A small image classifier, trained from scratch: 5.14M parameters, 48-pixel images.
Rows from block 3 of a small image classifier, named by matrix and row number. Rows with one number belong to one neuron. Each number is 128 + 32 x the weight over its row's rms, rounded and kept within 0 to 255. All counts start at 0.
Before each neuron's rows are labels from the 100 images, of 14976, where the neuron reaches its highest value: "top examples" is what is common among them; "place" is the part of the image that holds the peak. Only what is clearly more common there than usual is listed. The data: streak pictures of flow and ridge fields.
# fc1: MLP up (model.blocks.3.mlp.fc1.weight, 384x96), inputs 0-95
# fc2: MLP down (model.blocks.3.mlp.fc2.weight, 96x384, transposed), outputs 0-95

top examples: saddle
place: bottom left
fc1.96 [146 193 119 107  98 167 158  78 145 108 152 126 141 103 114 119  93 118 169 149 115 106  88  88 122 148  80 145 113 123 120 105 158  96  70 161 167 169  87  88 115 147 120 134 137 184 121 163 108 130 185  74 118  57 164  93 132 191 111 161 171 129 183  94  85 110  83 122 116 156 161  62 126  88 125 155  76 120 131 139 123 163  67  76 114 100 104 155 114  78 105 126 143 115  94 125]
fc2.96 [ 98 186 140  82 131 131 139 136  98 168  88  34 119  93  60 139 145 126 136 168 135 105 116 120 134 105  56 161 185 156  97  81 121 181 176 141 127 128 111  92 116 128 126  87 152 136 187  95 143 130 126 109 115 182 152 161 140 172 158 138 119 123 138 176 108 211 107 101 106 111  64 134 133 127 171 132 103 116 155  99 162  98 141 124 149 136 117 142 157 111  67 129 147 165 144 186]

top examples: saddle
place: bottom left; bottom centre
fc1.305 [120 178  96 131  88 153 137  63 155 112 126 112 170 136  65 141 124 138 201 149 144 117 190  73 133 165  83  55 186 106 137  89 104 108  77 127 135 185  90 114 103 141 184 118 109 112 126 126 128 145 123  74 180  68 167 120 134 184 144 160 141  80 125  93 108 127 103 105 114 158  87 117 164  85 154 142 123 126 153 122 184 135 124  89 152  83 131 139 117  94 123 176 109 132 151 136]
fc2.305 [ 99  94 169 138 157 140 128 169 147  70 111 128  96 127 171  56 135 134 187 140  85  75 112 116 106 143 169 146 131 160 131  98 145  77 140 110  59 135 120 127 133  84 157 100 146  75 116  93 172 132 196  92  93 132 164 184 183 141 141 121 106 133 159 128 131 157 118 131  65 131  93  81 139 148 157 168 183  88 100 140 186 147 136  98 130 150 141  82 182 137 148 116  92  81 123 129]

top examples: delta; parallel
place: middle right; top right
fc1.164 [132 141 146 189 142 190  95 118 117 161 115  97 135 151 124 115 138 115  85  84  95  74 180  87 203 102  77 140 132  47 133 158 134 141  99 108 132 148 109 157 128 110  81 172 125 119 110  97  98 134 157 107 103 170 103  82  90 146 157 120 207 115 161 129  70 143 118 146  69 149  46 108 115 138 144 132  79 125 125 108 151 101 127 101  69  81 152 120 152 138 124 136 119  95  90 107]
fc2.164 [142 241 113 130 109 124 128 123  73 153 133 110 255 120 140 133 119 151 116 121 104  96 125 113 124 127  97 136 185 128 131  85 148 107 135 117 122 115 149 115  75 182 119 117 113  96 105 118 133 134 137 110 127 121 138 186 128 122 106 141 160 128 140 182 139 218 121 123 121 114 170 203 171 167 115 109 149 124  78 109 162 118 102 164 114 152 117 100 125 100  83 111 124 185 143 168]

top examples: delta
place: bottom right
fc1.291 [ 75 156 156 146 146 119 151 103 219 150 155 126 146 151 166 156 147 117 120 137 110 186 112 181 135 197 131 137  72 164 123 111 171 148 127  90  67 129 158 166 123  99 128 152 149 151 113 114 147  86  94 113  86 102 127 141 127 163 160 166 171 143 124  97 109  99 143  91  96 158 141 123 188 142  86 116 139 152 130  88  93  76 117  85  80 117 134  81 150 147 149 104  29 109 121 165]
fc2.291 [137 145  88 131 134 137 120 106  83 112 159  77  60 189  47 139 106 142 169 176 116 144 123  90 108  88  74 146 125 156 110 189  95  59 120 137 160 119  73 138  94 117 172 111 100 168 144 114 174  99 126 146 121 151 141 172 135 150 123 103 109  95  76 159 128 166 141 133 125  88 127 175 173 120 156 104 116 125 107 168 134 119 156 116 162 115 152  68 137 117 147  96 120 153 183 209]

top examples: spiral; pair of whorls
place: middle right
fc1.319 [122 106 102  83 150 168 107 169 121 100 119 102 159 161 132 147  66 152 177 106 128 107 150 155 159  97 118 171  42 118 150 122 138  96 105  70 113 154 135 127 150 203 164  97 172  91 150 112  87 142  69 156 164  68 137 106 104 191  96 121 128 106 124 193 148 162 160 160 115 161 123 137 109 186 153 158 110 169 190 146 131 140 112 147 132 144 164 131 150 191 157 107 149 128 146 107]
fc2.319 [124  39 106 142 123  88 102 109 146  63 156 175  36 163 170 104 108 142 135 141 147 168 134 100 138  98 154  99 106 150 161 186 127 134 139 139 143 128  81 114 183  69 153 168 105 122 169 145 136  96 149 119 106 131 140  54 149 136 113 115 111 146  98  94 149  76 158 129 152 133  96  93 114  95 107 172 128 131 168 187 165 146 147  93 150 114 122 137 112 148 164  96 107  62 167  90]

top examples: spiral
place: top left
fc1.297 [113 161 161 139  56 126  73 106 146  98 192 127 134 120 104 140 146  86  88 100 109 119 147 109 178 162 101 135 124 160  96 131  51 130 138  84  94 191 103 166 107 124 123  92  71 161 156 114 140 114 101 118 125  72 160 117 122 139 113 187 189 114 126 143 100 174 134 120 178 177 148 110 134 141 114 133  90 154 135  96 162 143 139  98  89  94 183  89 156 151 121 150  47 104 131  86]
fc2.297 [119  72 131 149 162 147 124 155 147  63 147 206  79 132 135  66 112 124 191 168  59 118 147  95 103 108 143 134 140 159 116  61 147  48 112 148 101 135  92 138 127  63 131 128 155 127 107 100 141 173 170 110 123 108 154 192 136 160 137 134 108 130 151 112 134 123 139 171 113  77  90  58 101 172 151 141 155 125 104 147 169 173 123 100 142 134 169 110 152 123  95 178 127 109 108 126]

top examples: delta; parallel
place: bottom right
fc1.240 [130 170 156 181 192 151 132 128 191 161 148 148 119 127 150 122 138  69  79 163  99 135 112 130 125 160 151 160 151  86 146 163  62 141 185 128 116 163 135 175 140 118 124 104 115 111 106 108 139 118 103  81 119 155 167 104 124 141 156 158 161  71 175 124  26  95 134 115 107 134 169 142 216 139 140 120 113 131 131 102 123 160 136  41 115 112 132 115 151 141 160 155 153 151 170 167]
fc2.240 [129 185 148  94 158 147 110 131 104 180  93  40 132  79 130 124 155  79 134 152 146 156 133 134 168 144  76 139 175 150  60  99 114 181 158 143 131 158 145  66 120 130  85  80 157 172 104 155  90 143 116 115 121 202 146 132  82  83 158 163 117  97 143 177 109 167 174  82 106 180 106 169 105  87 143  95 107 131 123  94 140 103 128 116 138 104 159 124 136 131 173 138 136 178 125 149]

top examples: saddle
place: bottom centre; bottom right
fc1.278 [132 186 146 124  92 164 175  57 190 162 121 118 115 132  90 143 115 111 163 114 114 146 197  97  71 104 108 109 155  88 117 105 118 154 133 137 130 110 100  83  96  86 138 140 124 154 156 131 168  95 112   6  89 146 158 121 124 129 145 196 132 158 121 105  78 115  97 114 121 105 172 162 130 112 100 173 170 119 112 129 176  88 112  65 173  92 132 107 154 107 109 127 127 127 138 142]
fc2.278 [132  82 123 100 138 110 122 120 167  93 145 156  74 161 117 125 101 114 153 165 137 196 133 131 136  73 158 122 107 163 140 191 117  79 127 138 144 138  68 127 169  89 158 156 129 140 153 142 124  79 155 145 126 131 112  45 142 137 139  66  99 153  75 102 129  78 207 134 159 123  84 141 106  54 134 152 126 121 133 191 124 136 161  88 141  93 147 110 127 156 197 121 135  79 124  87]

top examples: waves
place: top right
fc1.112 [147 128 218 130 146 154 118 133 131  84 178 134 124 132  89  92 141  50 125 114  89 140 208 161 158 195 157 145 136 138 111 112  91 138 114 128 133 126 109 157 129 152 123  93  73 117 152 139 180 126  37  49 115 147 110 134  95 134  89 136 136 185 133 120  86 138 112 108 119 149 179 105 103 138 152 101  87 128 157  90 114 155 159 114  80 116 137 113 165 184 118 108 186 122 106 126]
fc2.112 [100 203 131 154 149 152 149 145 121 181 103 162 177  95 165  90 155 133 118 143  91  86 116 168 118 140  84 121 149  98 142  69 132 165 139 142 111 144 245 139 125  97 105 108 135  79  92 130 122 187 106  99 152 120 119 197 100 170 138 180 140 116 190 161 106 143  66 142 117 111 141 121  97 155 104 130 111  99  94  85 150 122 117 157 104 182 146 143 113 107  95 168 146 142 167 127]

top examples: saddle
place: bottom centre
fc1.346 [ 50 133 185 178  80 118 193 114 202 154 176 101 105 127 144 165 122 103 105 125 132 148 100 178 122  87 114 116 108 114 136 119 117 126 109  59  88 121 150 122  92 104 132  99  88 157 149  99 156 147 115 104  62 135 181 158 129 121  94 195 185 129 109 113  98 162 150 108 150 147  94 167 144 158 119 112 129 187 135 111 139  90 112  89 103 122 151  89 176 116 160 173  75 124 122 160]
fc2.346 [119 211 129  76 121 130  93 131  68 205 108  47 189 102 111 154 125 115 128 132 179 136 132 129 172 161  80 144 175 137 111  87 115 171 135 155 141 143  99  78 119 140  97  77 149 191 129 128 124 123 103 133 108 167 153 136 105 126 146 140 134 119 131 149 113 148 165  79 107 138  72 174 170 119 143  93  84 132 133  84 144  80 150 144 145 106 124 126 141 136 116 122 111 197 159 200]

top examples: pair of whorls
place: top left
fc1.285 [119 152 209 136  87 172  98 137 137 102 163 131 122 106  93 202 134  68 141 112 157 102  55 141  72 112 133 103 143 159 119  69  72 126 113 101 128 110 134  78 135  63 142  82  72 169 179 120 107 124 137 139 143 122 131 143 133 162  89 124 165  97 153 135  81 159 108 126 142 118  42 112 132  90  82 132 112 158 126 134 189 141  73 114 146 111 119 147 134 115 129 139  84 128  79 138]
fc2.285 [136 233 130 118 131 162 130 122  69 190 119 112 199 105 117 140 138 120 135 122 114 101 131  97 141 147  82 147 146 128 101  63 124 119 140 129 122 148 155 118  60 152  81  67 151 158  89 141 111 152  99 109 126 149 143 174  87  93 133 156 144  83 153 158 120 211 138 117  97 144 102 204 163 162 146  67 116 130 113  89 144 115 118 153 118 147 142  90 137 105 118 131 138 181 128 188]

top examples: pair of whorls; waves
place: middle right; top right
fc1.79 [126 121 111 149 120 215 107 107 121 132  85 106 151 177 151 127  64 148 118 185 140 126 196 107 102 111  81 161 150 104 159 134 142 129 100 145 115 197 137 131 110 156  62 139 175  88 122 166 156 139  70 140 130 105 134  81  95 161 140 130 107 179 170 175 128 161  62 124  81 119 208 139 114 170 124 163 150 128 158 156 128  63 156 132  67 109 114 123 146 141 134 111 135 129 138 134]
fc2.79 [134 118  93 155 124  90 105 100 115  66 154  79 114 165  58 168 106 165 134 149 142 165 120 137 121  79  67 137 157 149 160 212 140 152 134 116 151  78  93 117 115 150 139 172  77 130 140 104 167  74 114 119  99 111 138 115 160 119  83 109 139 121  72 153 161  86 124 139 165  91 115 109 155 121  98 189 143 129 156 210 163 202 107 133 172 146 121 127 129 119 102  96 107  93 163 144]

top examples: loop
place: middle right
fc1.220 [130 167 211 147 131 140 105 141 165  87 159 142 156 150  87  81 133  78 133 125  70 140 168 192 146 135 146 153  93 139 105 121 131 140  85 108 129 135  86 122  69  84 133  97  79 152 135 150 147  84  57  67 100 101 113 132 100 151  82 146 167 192 108  91  57 149 120 140 145 151 175 111 105 110 141 100  80 149 127 100 150 157 103  70 122  94 133 137 170 122 114 152 112 126  98  92]
fc2.220 [ 96 197 129 118 141 162 129 148 108 172 107  41 182  95 142 102 146 127 125 154 103 115 126 142 115 141  81 143 129 119  87  46 121 196 172 116  93 166 105 107 101 146 131 100 140 127 196 117 139 169  93 124 130 172 146 166 134 129 148 141 121  78 159 166 136 215 123  90  98 113 143 213 144 132 121 102 134 112 120  88 172  97 151 128 118 142 137 128 155 110  59 142 145 165 126 149]

top examples: waves; whorl
place: top centre
fc1.179 [135 131 120 102 135 161 110  85 160 150 116  72 136 120  97 144  99 135 121 104 154 151  73  76 149 127  98 201  84 100  94 141 123 122 142 126  81 167 102 177 126 142 193 161 146 108 143  79 155 120 116 138  93  49 139 131 105 164 172 141 146 155 113 154 120 119 121  42 124 200 168 149 106 164 140 150  87 172 155 145 144 123  97 108 112  88 188  72 141 160 110  71 113 151 156 127]
fc2.179 [100  59 137  96 137 114 120 128 157  94 140 142  44 171 112  98 117 112 137 179 147 161 118 133 125 139 168 131 114 158 172 164 124 105 146 145 150 128  60 119 191  92 168 149 146 134 168 109 123  73 156 149 126 129 132  75 144 148 156 118  95 131  75  75 115 104 158 127 143 113 119  75  86  85 137 176 126 122 148 168 139 117 182  80 150 112 135 126 134 158 144 138 109  16 181 103]

top examples: spiral
place: centre; middle right
fc1.194 [117 123 140 128 145 181  97 197 116 110 153  91 113 170 144 153 101 134 196 108 137 102 124 185 184  99 144 111 113 101 190 119 102 101 125 131  82 153 155 149 124 162 173  79 158  60 140  89 126 120  91 159 118  69 173  77  80 171  98  95 125  95 141 188 135 166 139  94 105 148 169 145 117 194 127 156 120 160 167 123 149 111 155 152 111 119 172  84 146 146 155 147 103 148 159  91]
fc2.194 [ 96  87  89 173 111 112 119 132 127 118 150 108  15 179 109 121 103 186 140 179 113 139 132 139 115 133 153 132  71 115 168 156 135 127 133 129 153 101  83 140 142 103 189 163 111 104 174 123 160  82 135 147 102 126 125  97 188 165 102 108 111 105  96  97 159 157  80 105 143 106 112 119 176 104 104 172 126  91 128 170 169 108 162 117 154 177 146  74 115 130  99 101 148  39 151 137]

top examples: spiral; pair of whorls
place: top left
fc1.372 [103 122 139 185  95 165 138 114 146 122 190 121 198 129 106 113 170  59 134 167 155  94 204 141 126 132  92 126  86  75 179 160  87 148 117 126 128 126 134 105 118 109 176 140  62 158  98 120 128 185 123 159 144 117 170 177 145 121  59 143 125 128 157 154  89 169 172 123 144 161 109 129 148 150 138 133 116 127 148 106 176 196  96  91 147 103 115  78 185 124 147 143  94 117 114  92]
fc2.372 [120 246 138  90 135 154 133 135  95 198 112  51 182 103 104 124 146 100 145 133 106 109 126 104 155 164 133 146 147 119  82  67 130 151 158 119  93 152 104 112  92 146 118  70 156 134 105 143 125 135 120 117 114 186 147 163 112 100 152 129 129 113 165 157 110 231 152  96  85 151 149 203 136 125 146  81 129 118 127  76 168 103 137 130 108 124 109 120 144 119 138 120 137 185 121 152]

top examples: delta; saddle
place: bottom right; bottom centre
fc1.174 [ 95 191 162 182 185 107 113 146 165 152 106 144 140 143 116 142  95  98  81 163  72 184 155 114 106 186 131 110 106 127 103 126  73 125 123 111 101 114 128 147 139 106 109  61 152 164 139  96 118 101 105  77 120 150 127 147 158 149 131 171 165 109 194 124  73 133 117 132  81 167 115 124 167 112  72 117 174 170 153  88 124 104 132  61  80 110 147 104 140 147 190  85  94  91 145 145]
fc2.174 [105 186 129  73 146 133 126 113 111 194  96  71 115 112  90 129 144  88 133 166 141 148 128 129 178  95  98 155 132 137 127  87 103 160 171 143 171 155  83  97 157 108 137 101 168 170 110 161  82 108 119 128 114 208 134  87 110 117 158 110 113 100 131  96  86 207 161  89 113 168  77 165 124  77 150 122 103 120 177  91 152  84 166  99 142 104 144 104 128 119 177 116 158  86 177 141]

top examples: whorl; pair of whorls
place: top right
fc1.235 [133 153 135 150 114 174  98  99 155 136 108 112 106 127  92 119 139 119 159  87 104 116   0 130 125 143 101 190 126 162 136  76  92 102 111  80  98  76 121  99 111 100 127 133 136 104 130  90 124 109 112  87 150 104 127 101 119  76 132 187 151 101 106 144 121 146 132 129 101 162 107 128 152 138 100 111 165 143 144 117 157 156 146  81  65 119 145 120 110 135 126 226 100 141 175 137]
fc2.235 [ 86  96 110 163 157 140 109 154 177  88 141 156  31 140 150  74 115 147 153 150  62 119 131 153  96  82 156 125 106 118 115 149 152 118 125 106 109 122 152 132 159  66 153 147 120  66 119 135 156 127 175  96 105 132 129  51 180 186 135  94 116 120 119  75 158 112  98 138 108 124  77  95 102 133 122 165 174  90 103 180 166 163 123 115 137 144 163 128 130 163 196 137 130 143 160  80]

top examples: saddle
place: top right
fc1.237 [ 38 161 153 127 169  88  82  65 181 120 143 128 120 198 104 135 144 105 114 110  69 167 167 131 110 122 100 103  92 171 130 147 161 139 122  94  80  86 136 101 101 109 132 162  83 167 123 106 131 124 148  90 108 149 111 140 107 112 148 165 191 156 163 131  89 125 142 115  85 129 140 121 167 160 104 129 110 190 140 116 156 125 140  78  73 109 155  98 193 149  97 114  52 135 118 152]
fc2.237 [124 221 120 121 150 141 132  97  92 170 114  49 180  97 126 121 134 136 123 136 116 106 125 119 129  55  71 151 117 141 115  91 119 107 136 122 128 155 184 117  63 134 104  88 141 139 137 135 125 168  96 117 140 153 126 157 111 120 132 113 143  56 145 135 119 178 103 127 117 129 161 255 161 143 135 115 124 118 132  95 152 127 141 149 119 148 134 124 139 113 102 107 151 236 144 169]

top examples: spiral
place: top left
fc1.66 [107 231 149 180 156 127  83 146 193  93 166 168 153 142  83 155 162  62 105 180 120 106 165 101 120 164 132 152 149 149 182 136 108 129 143 115 112 125 105 132  89  74 141 117  88 157 125 106 116 142 140 106 153 145 123 176 118 138 121 197 186 144 122 128  90 142 151  91 136 118 106 112 205 119 152 127 100 141 123 122 163 145 120  55 101 110 146 111 163 180 128 119 106  93  86 168]
fc2.66 [131 117 155 115 137 150 127 123  78 168  97 116 194 114  62 151 133  92 121 153 165 124 134 120 145 150  84 142 162 156  77  91 109 109 105 174 157 139 111 114 104 145  87  31 146 225 150 109  95 115 106 142 134 160 136 184  82 146 149 174 124 124 131 112  90 152 107 114 124 114 112 139 126 150 168  57  83 143 128  77  92  92 125 134 137 129 133 131 155 146  93 133 142 195 139 205]

top examples: waves
place: top right; top centre
fc1.108 [ 30 121 191 123 107 149 138 124 173 148 143 105 111 150 140 159  88  86 163 177 129 117 117 144  83 137  80 163 140 141 158  87 155 152 115  60  54 111 159 177 114 175  88 148 117 134 111  92 120 130 127  78 125 131 123 133 152 180 110 147 152 105 148 155  99 156 151 125 101 143 153 163 127 160 110 116 102 236 151 153 143 115 104  93 113 121 172 120 159 182 164 174 118 117 119 144]
fc2.108 [113 255 121 102 122  96 110 138 102 186 120  26 125 120 122 126 140 145 122 118  76 121 137 137 136 136 157 137 161  87 138  65 139 201 140 128 115 135  89 123 121 136 149 139 136 100  96 138 149 146 143 118 108 142 140 107 130 130 137 152 133 146 137 128 139 255 175 106 106 121  90 161 100 152 127 107 115 116 137  86 175  81 152 141 123 132 144 110 118 118 106 129 147 106 144 152]

top examples: waves
place: top right; top centre
fc1.43 [ 71 146 111 168 140 127 150  98 137 119 129  83 114 204 127 121 123 102 114 226 145 118 135 127 119 131 120 151  62 110 163 119 117 166 196  96 107 133 144 160  99 104  96 141 121  97 121 129 123 108 105 135 135 152 131 112  54 135 128 170 153 152 114  97 115 142 143 105 110 120 111 152 131 156  79 173 129 145 108  61 126 110 119 116  24 133  85  58 165 192 144 177 134 100 166 136]
fc2.43 [145 163 118  89 117 103  99  90 102 159 146  61 144 161  52 181 103 113 128 126 159 172 131  87 144  63 149 141 159 140 131 130 110 112 108 147 180 121  17 113  93 155 130 118 118 209 170 147 112  66 127 149 117 145 131 132 126 149 124 106 134 138  81  98 147 130 178 116 135 113  92 175 164 114 140  93  86 141 150 122 127 107 140 119 153  83 101 117 127 166 111 107 117 182 144 202]

top examples: delta; saddle
place: bottom centre
fc1.75 [ 92 182 161 176 137 115 133 129 184 133 116 126 139 148 104 128 116  70 105 149  88 137 149 146  96 176 152 144  95 168 109 125  74 142 132 101  95  89 116 171  96 114 147  99 115 167 131 131 148 108 139 102  80 162  97 157 135 120 133 185 168 137 158 119  54 150 143 130  81 157 120 141 179 124 103  78 180 190 133 101 146  86 155  35  99 102 146  87 145 165 184 118  73 119 118 156]
fc2.75 [ 95 161 131  86 145 133 104 127  81 178 102  32 146 104  95 132 134 128 145 168 175 137 127 119 151 159  62 142 163 133 183  79 122 194 155 145 155 149 114  87 130 122 118 107 153 175 168 118 131 140  84 140 122 189 164 157 130 120 140 151 128  69 132 121 105 160 127  73 100  97 124 188 145 104 153 120  85 116 152  93 161  79 162 129 141 119 134 114 143 105  56 129 122 135 189 189]

top examples: waves
place: top right; top left
fc1.311 [ 45 151 110 139 123 141 138  96 141 139 154 114 117 211 125 121 104 126 120 160 128 143 177 193 101  95 154 121  28 137 177 162  99 155 138 115  88 124 156 162 118 104  94 164 141  95  89 114 139 111 113 119 170 150 122 156  43 122 129 129 122 161  96 139 111 101 158 122 140 112 167 132 149 155  88 142 117 184  96  71 139  85  98 115  90 153 140 108 178 143 155 152  89 114 178 184]
fc2.311 [131 199 106 102 124 138  95  99  94 154 133  52 154 142  91 179 112 152 126 139 153 176 135 125 152  89  99 159 139 131 132 140 109 107  97 139 168 132  29 101 110 128 143 148 129 165 184 155 122  85 113 150 116 148 126  99 122 125 125  79 127 110  68 143 125 117 191  98 136 126  97 253 157  84 124 126  98 124 162 109 142 104 169 127 149  93 118  94 121 119 167 106 121 155 172 173]

top examples: pair of whorls
place: bottom centre
fc1.92 [135 143 109  84 121 163 180 218 127 104 138 160 143 130 142 153  93 145 179 177  87 162 142 143 129 152 172 176 135 159 127   0 165 149 156 136 135 122 124  75 120 152 187 119 114 148 149 152 147  82 111 104 137  87 143 101 146 139  59 124  70 144 103 120 104 109 100 121 135 119  94 126 136 112 127 135 110 119 112 139 108 162  86 145 195 140 117 163 126 115  98 140  98 134  88 148]
fc2.92 [126 175 114 137 129 129 133  66  77 169 118 188 166 142  94 134 127 161 129 154 130 116 139 134 117  72  36 147 157 166 134 100 107  92 129 140 191 126 139 118  73 111  85 118 121 184 180 115 114  50  97 117 122 123 130 152  82 139 115 152 161  30 112 116 117 117 131 127 149  93 117 175 146 148 125 125  97 147 140 120 148 106 131 172 153 155 162 125 126  93  66 126 133 161 186 186]

top examples: spiral
place: top left
fc1.105 [101 174 150 155 126  73  78 130 187 100 185 140 165 133  81 148 165  99 104 134 118 142  95  77  88 102 127 123 111 157 149 141  81 138 155 126 125  94 118 164  78  75 139  93  88 143 127 110 137 125 162 151 128 138 129 167 128 121 104 178 159 150 101  96  70 116 182 101 148 116 104 113 215  86 150 131  93 149 122 109 188 147 130  95  91 131 176 122 174 161 146  85 128  79  79 177]
fc2.105 [127 182 141  67 144 162 125 120  88 179 106 114 139  99 110 113 146  86 143 139 146 112 128  96 163 138 103 145 146 141  87  78 122  95 132 146 162 180 128 103  97 133  89  39 189 182 123 126  63 142 125 110 130 174 143 153  87 123 162 135 125  79 140  78  90 151 164 117  78 163 121 224 162 112 149  83 115 129 121  89 137 105 141 135 128 103 134 119 156 109 185 126 129 145 199 155]

top examples: pair of whorls; spiral
place: middle right
fc1.127 [ 91 113 123 116 106 147 101 126 130  87 119 111 157 169  98 171  83 150 186  85  43 128 167 137 170  93  98 146  41 118 178 140 129 103 101  90 104 153 127 115 129 149 207 115 160  87 162 128 105 153  84 138 116  47 172 126  82 199 106 143 110 110 137 145 136 148 142  92 101 178 143 132 111 143 103 144 152 163 139 144 156  74 119 140 110 116 163 110 138 148 175 114  79 121 146 107]
fc2.127 [110  60 112 151 149 125 112 131 139  59 124 151  20 169 123  94 112 153 161 172 101 141 124 118  98 131 149 127 123 146 134 191 132 102 132 137 139  95 102 129 159  59 177 152  91 102 171 117 177 131 175 119  98 129 162 127 178 168 122 130  83 146  73 102 143  93 118 124 138 110 123  43 100 118 122 184 148 114 118 186 173 147 149  82 170 124 153  91 141 141 129 114  92 131 160 127]

top examples: waves; saddle
place: bottom left; bottom right
fc1.276 [127 129 119 182 149 173 109 122 166  75 137 119  99 149 113 106  98 138  92  91  97 147 172  39 181 125  67 129 184 107 135 100 113 146  47 137 133 171 127  46  98 145 136 147 163 117 164 140 134 104  84  97 196  83 161  96 112 183 132 126 133 157 147 113 124 146  58 135 132 159 154  99 105 132 116 195 125 140 133 123 146  95  70 107  82 117 111 132 145 108 152 108 111 123 148 122]
fc2.276 [102 125 158 158 154  94  94 162 107  59 116 126  82 115 165  87 111 196 183 179 132 117 127 109 100 132 107 116 143 183 121 137 183 176 138 155 118 105  86 107 112  98 148 127  99  96 164 100 156 160 131  93  98 113 153 151 144 157 111 169 123  95 150 141 151  90  89 163 130  88 149 129 113 130 145 129 156 108 118 154 192 162  88 131 158 189  83 120 129 131  30 115 158 207 153 136]

top examples: whorl
place: centre; top centre
fc1.376 [119 182 120 147 154 108 128 107 174 113 138 107 124 130  71 118 122 137 122 170 130 142  33 151 131 141  47  61 103  96 130 140 105 122  83 131 121 128  94 103 126 100 124 116 127 155 133 116 139 137  85  81 155  80 153  96 129 146 152 188  95 117 120 107 118 135 137  81 143 158 158 145 149  97  95 155 161 137 101 119 171 144 175  66 157  87 128 114 111  97 120 217  40 114 163 170]
fc2.376 [ 92 124 120 113 162 151 145 126 146 114 114 103  35 136 160  91 149 109 134 182 101 122 104 161 110  84 106 131 175 149 139 157 141 131 186 114 139 117 180 133 177  88 161 151 129  88 161 124 159  86 142 104 119 143 151 122 172 177 144 130 110  94 138  62  99 183  65 108 116 110 181  42 107 102 129 209 141 108 134 135 190 131 132  91 123 149 128 125 141 123 143 119 120  64 171 117]

top examples: pair of whorls
place: top centre; top left
fc1.196 [ 63 171 119  96  67 102 119 113 162 107 123 133 219 159  64 173 129 126 128 129 164 110  28 124 147 127  73 106  84 135 124 159 140 151 116  69  93 151 128  93 115 171 192 108 116 154 115 117 103 104 153  99 193 116 173 124 121  75 126 175 150 113 102 143 130 140 137  84 154 142  84 179 133 114 129 166 103 169 117  81 122 154 106 113  87 121 125 115 135 148 136 150 119  98 107 148]
fc2.196 [115 130 122 114 111  90 117 136 114 148 112 111  72 176  91 166 142 102 132 144 148 140 119 147 130 104 158 118 159 132 208 113 123 169 119 118 129 129  94 130 167 128 156  98 149 151 158 136 125  37 111 133 134 144 134 142 125 158 137 127 132  95 121  43 114 148 113 106 130 119  41  88 127 124 106 137  77 114 156 125 140  64 176 129 133 124 149 160 117 145 163 123 149   0 209 155]